From a checkpoint of a small image captioner: 12800 steps.
Rows from block 6 of the image encoder of a small image captioner, named by matrix and row number. Rows with one number belong to one neuron. Each number is 500 + 25 x the weight over its row's rms, rounded and kept within 0 to 999. All counts start at 0. Numbers have three digits each.
Before each neuron's rows are labels from the 100 images, of 14848, where the neuron reaches its highest value: "lies over" is the class under the peak. Only what is clearly more common there than usual is listed. The data: drawn small creatures on textured ground.
# fc1: MLP up (encoder.blocks.6.mlp.fc1.weight, 256x128), inputs 0-63
# fc2: MLP down (encoder.blocks.6.mlp.fc2.weight, 128x256, transposed), outputs 0-63

lies over: body
fc1.183:485514514508512485488482498505491528477459476441525506491430486497512490545532480487534535492520529478499512488509458516474503508479486480520507457522488519555520469459499481487468500481493479
fc2.183:531513504495489537498474507469503528500532517463495477509530494497448498497455512473536484458487525477516532531499549505481498539488538465520479510469549486513509524487467495500458510510484531

lies over: body
fc1.134:550482541505515548486462487498513481512500536488527512498455466494458472481504484489488503514496492499521502445518501486496498428515485497481510525477510470488528497521536481495508501522533460
fc2.134:511467466455485486494520522526537490508537490492523466504505449497512542463505546489487479478509511495475499518508520475532491519524536491478484484508475511522524500518466505517467538503458487

lies over: body
fc1.54:522479515480494491527506522514519543549458519478500476461481513495490493502518468454480518473500543495519531524484508500495474494465513495534487526459468492494475504542521497483476530552543536
fc2.54:516499548511500514529530474517487497498503511498506531503493526498449486511464551521501483518508510498510564498510449502520513479569530488504500480516507489474540498523547500498518518532471516

lies over: limb or head
fc1.255:510486492477490494475502472508498456523491503486493535489482506467500529502509512502493489527486510511470508549480549499495509463548442534464533504456486459517525491493489481497546444534496501
fc2.255:492485530549542465478544444505483527504546498525500544493513523474513484510506502456505518483476487516473494509488526480515524493474514479470483507549515480475492522432470494535515472548492450

lies over: body
fc1.206:523519493474510507508505472483506514537534505497513458477525541514500474460487463547483506483493456442489482504482458512534478467470499445532521518483470515501483482470530463465505503515506454
fc2.206:471497515500504504526552506534486543514515524553493524487519505501508476475472477495509522491491510505521513458550559487496518508453472483529483508491522482495505482537545515494476475488506482

lies over: body
fc1.161:491471522532499516450512437542485475509497510468480469520546530470536498486492496496486514503480496478516510537496479518483486517509517457544484539498525508453466499518476515505489518503502457
fc2.161:522475516519469489472478507469473520536530516483512485523496511477508516514494483471516516544490496510466498476483512494523486514590478488461473467522514520542501452529490466469489499517507487

lies over: body
fc1.59:495516493497499530488526495481537529498487501447499504500476486462517500504472469496512507512519517512495518496483478511487489480558514505507475483526511508511472512489532501502539505471522550
fc2.59:517492501533520463497437514528494534507545513539500461513504523500469565512470470489476502514495509520523466467520529509494492481478479521517499503447475525488536493496487514504534516489500534

lies over: limb or head
fc1.254:505531467510489485511529483510480495497505473522473472505502520495527465533522522520503514500467507539491502516489478493479513485486467475480507520520559429501552527497463459472499507544505492
fc2.254:500470504515468477485530504461471490545496460497556488486475511470555545512497502444465512523502476454455498462545526511478493504497501506524463499469500493547517500495484457494539495520497524

lies over: limb or head
fc1.116:469507505497456513479487488520544486524524481457487523470490464441475512504517496500506525503497518509508541476476491525512495506489494480518488490494455519445470527489497508483531483519525465
fc2.116:489496483513529540520520497505502528500506467456473491515534533470484511518523464503525479512492496506488527493526508476497513499527514535536507507501516486535462488484465484467521448510520476

lies over: body
fc1.86:477489499541507492502533500506488521489537445489475481475482465492493495514517474525483536469515504502500486502499513534506467450443518441481515459496551541546477478483443473475461480518498486
fc2.86:502513503477510510504484496503525482525524514493499485486543495498494470519503485547522518455493528502484514505499468479479473483527483559486494515499504550499500508487504465519531503518477409

lies over: limb or head
fc1.181:499507495457510511553501491499488501501441494506496525496518467489498555487489471515488516473489507494468526467476527477500487537517494456495489516472516469483475480469485463486480458543478457
fc2.181:523473513470530490489515556469474518521521507473483439554493513472537524522504562528483496501530507471511484534488503510480514509499515527506497475566521517535484485489512450531507468522498496

lies over: body
fc1.220:536491511495485520502454537503492483488481448527499493511490465564541500454469515499516496511489527512498495498495505513511497461472486456486483501505539520554524556520496475512461497515512489
fc2.220:493497503486502492451513503498482471480507472470475514551480494478527545482458495503489496494461500520524487457508489495519510491486467499496474502504489514500499530522531517526557462508482486

lies over: limb or head
fc1.148:531527497544427519508455512530542483421495491497511477498507475495469521491513461505494483506517517494547506519519440479493492503501491523518489508440505544470490493510519512489500531521520497
fc2.148:505492514471471436505516493513497467502541493504484502489506513467492491528549510507509468474507507521499547500487464505488536493487516520506532481485505507518487506437532488488486546446548548

lies over: body
fc1.29:478475487476539447494511476473481468509529497468492496514523486485503517508489449506533500481481502466507497514490442460506464515509509498523496533518501485511482508498521512543515491522489517
fc2.29:508537532483503516526472510496563539519547483521540482446484504509463537485534493497492510479462458512502497468467523497542462511511476440459526510491474495531500534477511519513469505511503501

lies over: body
fc1.38:515483492488499472479492526504454488498504457476498457458478499474487430518519507491498471501452554463464509519505495493476483510522519488483490511442472516488518491490532505513509532483516534
fc2.38:496520481501496523518505506523517466541543447509510500501509519476496513482504461551471478472506536504513499495461559493503549483476493505482514505458517511506478489544513493431469457486495548

lies over: body
fc1.61:513507481485514550506478559532498506509484500490465530503447551482505489501497447518508508495514459481510486507530465528511496472504490495484474471522484485532521520480495508481564521528527488
fc2.61:516479508511494536496509510506483506445480486549477520453546505549518471487497461510482505530512492491532507523515492486531510529485537473472486517500508481454465510512526508522531507501477526

lies over: body
fc1.65:504583506489482521484482572508507548529494467487525506500491540525508504469523507496514528482501519476517486484506490525465518528533467479511518538492493501512508499511555507479536499499479482
fc2.65:523507513532527464489534526498498503510538519500482510468510483487503547510474468547523478503531502465527491494459521492515473471493503493486448497475495527491543499451483516497495488517515513

lies over: body
fc1.16:489520491473527503500469468513498559485546491475519515488500491473517518525495459487470505516475522484465484545466544478516489496498467516472495470474508499522467511523485450492507475533507529
fc2.16:548474481514485500527451500462527496516507503492500477497486488528545454528474462518469479481481515461494512449489512463472497521475519472505517498509488508489497557514541499480481495517516437

lies over: body
fc1.12:505487449504525499538520535550495488498532462507532517529520491539463461477518433498483516492549536534482482497504500552506464442503504525493479449492534433488472494499512500447519511502512510
fc2.12:543440543495487496506455504503505516518494500485487482500489504463520516516470504461473537496505505509497507508544491473443481485448552529490502508511447533555479478494511509523480488485468468

lies over: body
fc1.14:532522533569509509506452484482466478510461515493505532526501546521508519554498471506499535552466524486522524482447502506485523484529483471451519467471510509487445483510520501535517480553461469
fc2.14:521512463555530452511477468480473495499467474533498528485538465498506499500461524488486523498494482473453497502486510439467472495454554476465490470503494510499507484517531468524488512524484489

lies over: limb or head
fc1.191:524529500487492514524496491485533489504493502499487466462487469471516503515464486492534464511477535495502518493497509531512511497441514489523540476497520509446477488498532470500507489490501496
fc2.191:505489526470465489499495520534499481486464493524486474501505498539499478503497493492464514476517458493511506473494519535487476501483519518575520467522478463511556492534543471514476464539548544

lies over: body
fc1.50:486447506475511512448528472476488507494517499505494511529499497511534492509556494461496532460482499523509446466483533473497464447465512502520473514466513469522514481468434468532502528499480513
fc2.50:503504490482510524460510514497490475479517492542485495488493530537531495506513494556523490489521533504511521477476530495472470508553493493497516530537472495491465491534556568495486531452473487

lies over: limb or head
fc1.209:522510506507450531490490519521537504453493469443515499490489455502515517525465525488507502521486544522511548511483524527547518504427483525518509497508502511510485544520518505506499509558541537
fc2.209:466518571498479511483515502504484503493480493482482543530535533469499493528488505456458491491503481526536500489545475529473520529496490516498455486464489464494506475509499431488478493451519489

lies over: body
fc1.190:540515545502481465567470550525524515530501512494488485525470449477491463515516546484468439523489484504478527469517491516508476509486506480462508441509490506477509489500542512511503517529512514
fc2.190:462530505488507513463478486464515519492503483521493463529501505474451453484431504462479473456472461474502512480494506514478523465538522512512504497454473473519543530500498473525504513550512484

lies over: body
fc1.219:481469452494500519488482513489519552530503524448506497486444495517507520536504537502534503488573507495510507448508485473471492521488485526457510484490527509497523464500483509531497518511483507
fc2.219:507520499506489527514525458522506474468534497511514470471516518520490526469507454497530551495496535473467505522468524531503551509486544487548458533491506512447488485472499505490494527456463504

lies over: body
fc1.85:560529493484497452516486533490534501515484510476556485521513500435491514464440520462531482470501489447464505520581495486418510517518484562497472504483486499483495478517495487499518496500515453
fc2.85:522492533489499459480466538454525495495444542473479503508499496482491498541529513512478493541509526556518467517472508496541502472454473485473526502465507515527486500479519519529453459452478519

lies over: body
fc1.218:469525478497482510532515508479514478520465497523569498497525480490497462498544543462525509489485536528503542504518475463480524462485495502470517534520504480470532499455553483508474520472526437
fc2.218:487515489518488482534457504469529467471504499492541531503508468507502471482509498519466449526520479509492497499501500493476465470490478476479509461480543562562501508481478472530505517496502481

lies over: limb or head
fc1.146:559512522504462538458498550517490443439523544493476516557511503484521507505488515528493535472472531501495489561521544484509520495497495506521504498558482449540510510515521492468513479505514497
fc2.146:493513514531539491507525456480461536545531487481482556541479471438537480503497466504520514499501506520497529470547515486497539489480511478524486458510529522475504479512477488522468512525537526

lies over: body
fc1.212:520490504484460538519519512503520550506519476541525483534508513520538538516463503521480508513487550518528495449481499540504492469498506510503510562468487514518481468501512504504500528492509503
fc2.212:489464508479514470556511452547507481486489540526477491502486493489511523462478486492478522454532504508517512532506513489511467479480485506488586499524480556508493486476525514530537510515505521

lies over: body
fc1.222:499473535501454479529509522500502486484526481456539512431483525496497476488540501502514506481495524507507477513478528472522519515494496467484541458452490483504516450437517521503516515494526524
fc2.222:489507497499503474482485463458474484516524510496470477564468481504509489489481505493529517482480528453489502506498494491493459510510497465497465518448545485478529506494529465438501504513500532

lies over: limb or head
fc1.175:538513523518484529543521507503481491451498510479486505513480433464515544489505461500519504521493536502489475529476474507453533475440501531513496455492507500514472505523503497493546492507531516
fc2.175:458531508482464508496518453481531504537507496486501565495514476438486490485488466510515457508461438534497563423492494479474509515498492496479506492473500458480488527508526501518505498502542490

lies over: body
fc1.105:503581528490515476515507496515534497519447554473516492502494422462516518520509486514521501490483468446519520508517480490547491473501521501544489483507532514443531526512489490503466501500493501
fc2.105:529510486509492519537523532504535448522469513476471503473499514516516465509516490494466525495549487497494518488502533526513506466496464490511554497484506487512449503472532426537444528494478502

lies over: body
fc1.187:552502541488519543516465466502468501546440527470490523475527499514520522468476487531527513493563514488469456501466496549496471513481499481453510486484520494510483471536474503506534505544514480
fc2.187:517474527558518489508449521498519514519505496502518502521477521527475504481465513457541509507505490522494501476487522527498427475479487490483505509535498530530469504468489511545499514517481495

lies over: limb or head
fc1.214:517548533446533466507529499505498455518506482537499484505469486487491529525533511500477481485465545481491512501485498499531508500489461539499495540485494485479520562495439460462493520513495492
fc2.214:477532456500480515505508433482485463545508501524494511493508490513521489522525544465473538518508514548519511506494507512519509531492484511476522498521447483553493501481497456508512489515500535

lies over: body
fc1.75:505487503469498518459489496542499535507516476494493509505515501439488528488525483490502498512474475495545429524466468541489465493508511485473506521492535484496449478507491534485471476503488526
fc2.75:466506483531545491526516498485513518523502503476494502524529522486529521482488537520490534495492517492471512490473491455553511505545502497481515472449507524541505522516459511487456517500519472

lies over: body
fc1.216:527532478516500540494508500514499491482472474488457479470537548452514508490489493501533529525467538492498485493471514556449452480477506470471495531496543486494457477505436480491484483536502464
fc2.216:542511551552512534531481492467534489459543520488482453497529547524499519502471485519526543472511519501467519513476533460524440535511483455485495486526483508521487517549520499487514504570510487

lies over: limb or head
fc1.210:495478539507495491543507515483446490490498486516490474523499423473563518464513526465563488545478470496524544504525530523453520526512519473499511516493505533491480476486496515490511471526505479
fc2.210:562552528484482530510458496433482478485488507480525500484518474464487504517511501483507522469512502504531561493488513520513544459494516553510508513485522513510512513520516498525498520503553493

lies over: limb or head
fc1.41:541506533469520507529485508456506457486481537474530502545488480508538521447511466528510463524496520459516465497483514480519478475475508494523535514560530473465500513480489529472491512498528502
fc2.41:511504543533460453492498498489498522487500499483458495522496469474482501480526504541493521505534507511447541481484545515515479465508495493485480453496504465523548527514487477522439478505565480

lies over: body
fc1.88:518544490477515540498498534504489519496499497509550535479461489496461493471501465447474532493502498492481524496455509518486493519508485554503500522479528510479536491500466475494498544533506489
fc2.88:530502491523546446446471490511506530515504536442468477497461438509505475531499535530504502523513530506487433505517510483489504483464490502509457510540495531500514537510504567501489493514477505

lies over: body
fc1.163:481539532491481505498531522473472495502521519458463484530537473485500509511515460486499490522491509474504511527523505537504478500479514500576497464437495477489486498504467523498523559487440497
fc2.163:487509500515512510527462487540538452557514507469486489496506506516452504489484481497472496445550482480549547482545507520534500507458520469519509500477500516505528515461528482502504520506530471

lies over: body
fc1.42:472494547513516512521488534516496541482493497458504501495531474497514484521510491454497534492514490483492499486529536476471536540537492519546465477512483515516476519478495522471475462540461504
fc2.42:492492510509502458503518473520484480477440514524475518486512469510506483538544523510522487526492486488541500520563451520462495497482524492502488455527499505484534528469505506530497526512523467

lies over: body
fc1.128:496478497494524501514496523508477457484460528479497511498538540515513511472508476516501476485492456478528504470491518517504500475505521460426456504458519475535485493473458503473508475515523462
fc2.128:541478532465489461511466489508481561518477484513480532507502469479511489484508538481477465525513498531519496546530470488493489490495501533481488477467498507543488510474476481459497490497522509

lies over: body
fc1.5:444543471523495469497460531507461490493491485505513514542541537523527489524486510466511512485476550504495519495511474521482461505491503489497491436478470489480521495466495500521523519520475458
fc2.5:498531497500519507487499564516525517474505524520535514494533525485496513482453470531516536508496495543460515508500537486504466480479534491523457492525497513494508528504551509489435493448507484

lies over: limb or head
fc1.68:548483510465510518503518489502504521467508474527497490497478551478498526523522569503541479497453502504504476514501534519462514493536497538457550530512513464466466502477513498498512503492473492
fc2.68:522554510561458546511499490474514500474485463480465501524472492525499545504489511438504504514473497512554480556467512510498493491470510467488493499484477461455512502503480541515441495496511497

lies over: body
fc1.111:491505497536505521515480506526505511494503521465503500492529522499554482477449513488523539518530547496507512518526470504504514505575541487471488496469493505521488513505488519527476504461444428
fc2.111:508507525465489521503497492482475495486447484512541497517498495461486484504527454494498480513523495497536498480525480544517505517446558504468500466508511450503492519520452435476483526517515520

lies over: body
fc1.197:499482488484509502461472494465516538514530476464475494519481485486512498469522477459510482498510485500487502442476501484506522483507484573499479478486476453501512521471478521501459479520497506
fc2.197:548532507477482531430552518510507528469517510516470508502489526520531545512514429519485508482507484499513485531458505510502508480556522495473529456514486485454496494477518503478541505452522531

lies over: limb or head
fc1.34:499513509462495509521456510471486485484490549513487525523516486507493510506506497496498548459441505479482469553507514474545510467486532527535497472534510472474477472530473498470551483528492497
fc2.34:483523481477515486512519468495482519530534496491495507500501477481543478494494488471497534480520512485475508467548508502506520493496491495524481491519517470503535527502515521544477502530551486

lies over: body
fc1.194:466445480501486484500520511470527505497472511456542509557471519563474493468461493511493475452517467484506502526490456512489462467487500524498476535515462481503519492498536476497496487536460513
fc2.194:473468456524516524570478534510546543511485502515485508488516502555466466506492482493555506520497490488476538463467542527526455529473489475484480482470514467521484517484474505500488512489478475

lies over: limb or head
fc1.251:532498531510453469504517485484507489481460511478497506490503467445482509489465520517532495504536527538461499536474510532497486518477504528525511510498516528504468515504505499504561516526526490
fc2.251:548470547497503468492512533481493520482528531472447473507520493520486481486480513491501491482486492495510488484477532532504462501462502460491496472491486521476486528486505474506475501503550565

lies over: limb or head
fc1.93:498561508472523501531506525491490483489517497493463469497529486490472510435499487515500440494490507521511501476470524500478529477521522508470486543509480497531521537516515512499483517512514546
fc2.93:511469479459551495502494494512504454501505507512484487491461500451465463499480488542482461445488507517459498516466528497521476497497522546490515498482455524510499523483508450552528488531520496

lies over: limb or head
fc1.1:456514513464550465524493484501556518527495514467454482501478449509503468476490518491512487504470493483476486463505464485477478503484503508502509483463524493496489496453485518508508523526502511
fc2.1:505533546480496457486484538486504476514489487517502499452480484458513469518465461505484537513468529510499454515486526483510522483490533464510475482525474483521474521502493494453484440486503513

lies over: body
fc1.82:509490503480543550499497496552465473520494508494491495503484511523537490505464513525529517500529520435538466523516517506451480497514507517470485491473492488534486454504503496546518506502495475
fc2.82:464530524461500512497502509498469463471474505520471561516520504502526477522491491468523475526519473514494548495520472502514501511477512498491471489504508493519463478519464443461466524500561512

lies over: body
fc1.249:489511542450512533492487548493518542496497473515557501498520446475479507479513540509540530493505535506540492507472488450452494476528499487506525490438522509490535483518506490487509471517555452
fc2.249:487515501482506448488490535539503514495475499487536526480471548504546562527510491506517481505497546461462497462528491556494491518511501479498491498576495543518520489486478550493535475489533491

lies over: limb or head; body
fc1.27:502509501463466542493518503487539472484499511488519468471500430491506507544492505507459501511493515470520522470494546504525469469416464528491466522529546506518489512540543464485522542504536499
fc2.27:508463522482487526503501479542516520500480493487493485497523530509508488479524485458446497528474491494444492492521495488527440484517471515513490507551465485532506490511496504453477482458519520

lies over: limb or head
fc1.137:488490460471506507481534511547487541456459457471512483538468518556524546507477490489492472515505506507531502486507485505489517502525463499484514503473532523492474457476520485509502473519495516
fc2.137:517506482514530494476456476495516496503463494485491488501481500474532489513511479520441479516478468447490487507495484462461498526494527563552488539487510483470539501479481494499501485460495557

lies over: limb or head
fc1.100:536497513479496498466537533477479488466496446516482508470520466475487517502501503472486458486524493484538524484437479523514449512537511518516511462488500522488458443479500496467499492531504507
fc2.100:504506528495473495551517508494487514506477532458463556506478501436523504521454490527494497534481483533454496463476452501514500498504501516496522507479532512495501477532493506535550473506540508

lies over: body
fc1.45:458496454504536489507504504467459498502477479531496519503527513490497498522561466492506537472527477530485481530492522522499483468531499515441486498486514486510488506495512476475495494520521491
fc2.45:491479517508471522518477544519464511490501489544517543501491522492534467486538488510425502449490481519507548473523511499458512525521500533549520506493467519535547500513533461513477542532506519

lies over: body
fc1.83:482477457516478540540485520456495485532526525488504499491502488462533477494527476505465456495474491546549502488530487493481477495448515503529492508488507468494473481533508486513511511541492493
fc2.83:491562525481508533498500484522491510462522494510478487473508511511497483520492483499524475467498481476502509502504485509489465472503483449510506533545473493486508518471464498482520529521536460

lies over: limb or head; body
fc1.188:506489518470456494547522518487484453443486494479507517509466519525516493474493505462479499460488530474517496464492505494477507466496491499485502495466534508510571532487477465491527472514531554
fc2.188:510536544547495488491445523515510509519467460516505488504471553516480503504490513528499497520527499520479530512489487485522482536449495512527493484537519511525487499525462527495456460560507497

lies over: body
fc1.33:487506457425521516446475494523542476506514505475512494500533472497516488542503493478536486475475489479513483525486525499460488510466489496526494543462520486525477515474506505550502515527487531
fc2.33:508483503501494452510479469514487493517506498509495486458508509558508489484578526529517544476540499507524537478505556486475494492482504478529490508486450505470523453496475493510502505499510442

lies over: body
fc1.243:556524523545521454498492474505477515524493485508535488479467506525497519468483474485536525473494521537495512471512510533493480511511519532485476519485503460537501491506486511505469525501423460
fc2.243:478479499464490509490533518481514508487553471425505494474535494481506535515531522481524496487486479514481512459482499501540518558518457519488523479536498491477506525467495489535519474511480494

lies over: limb or head
fc1.221:545499504459449473498513466516508522508486535548516481502494507557518516490495518528507476514492561447502516504505507528529520452523460484544544500484519499489467499499498470509467493472508500
fc2.221:510491495525523475481461524558516462497485548527521503533514519466460510496517461510518486473478519504511516547575521469521513490485429506462527470522480499536491519524516536486536470531500497

lies over: body
fc1.204:517510533443485448534499507472499485489464503509499497489487523482506543515473515455510527528501504519509485541501486517450494531544515507469552510491517518521522514531470440496476513525550525
fc2.204:548494543458543444503532534493482533486471537474508478524487480457491507509510513532489504514515503512515493498496528499458520493489467527503474470535504528476488517518487479528510491482509501

lies over: body
fc1.155:472493479523501511514484547489523465509481532480539494530557474546504535510486489485478489468440444469540509487510511528466550492470510553486493481480525503532533534493456517478547524486473493
fc2.155:547515474498495490496498470524529508526493559540509483474453506546494502480498472510522517535516514495485520486546452485499493501512513522504507474518503540461502530477495524538498462478477496

lies over: body
fc1.166:482481501530521505482474546514490500471526505497532429488512514503494484487499502511502522481517473506485521516546517482451503504499504521506504547499446456514479490561506482537498473512533519
fc2.166:457494567483476514496541538549513451513513522474495456511450490505490507470503458482497512466525475507467539526484530517530529513460534515491493516484518494487494526505517456513508504519510520

lies over: body
fc1.225:457540508493469496491481490480518522481507529497546495480502514495485514522485503469488512540490494484479494535475480539491529491506519489461510502480517511477452507451476500524521483503434522
fc2.225:533495467464482511479475505522530515516498525519518498463463529495507517466474504502468505440516524480495519497508471509525454492525503532501520491484443517504476477491523491460480501459489516

lies over: limb or head; body
fc1.160:519501494523499466477500453457495501481514468513500523489481473498461471481503480481526503483470460474524515507489485435472462426515504479505545507511480512486440498485493510501550533526486524
fc2.160:473500477493525512475545506479504531498482458490488511483520465514484530477504480525520546526510468537499509540489461556521525498479485476509489523514525454522462493508468512495528508510508478

lies over: body
fc1.217:468522548538488473492516489529489479493479520527514511460515496501510521469448495499533524506440508531506511475502477473483488500543520495456486523468538506556513474460498518468448499504476498
fc2.217:479509489514532469506471481427461509474546475467523495504488485501505490530521514490498486467485499493472487494492497491555511487437508517500505486523478496490487528508525461509457544498495486

lies over: limb or head
fc1.145:501497509476487478528485484476532516491468497494477482502461455489520547522539537505539532522508470491480515510452538514519472464523491493498498538502531479497517470519513471498504522511494521
fc2.145:513513528506478535511536487508473497495527497466508502497492529501479479458516487545485511498499488460511468532498513547494515478523516497479485502540466478546467486475470439480484526551515484

lies over: body
fc1.167:502493479449470484506522537522490468488505509461495539530528525510493516492489478510516564451500498495549487498508483496507546479534457501488473478449486536491491514455477503429525479497552501
fc2.167:435515537508492453515506507461438535478490518511535460491502453497487457513498488483530557544513487481491533476498534517455489524467525475523458515476491530523529489488499485498497521484484476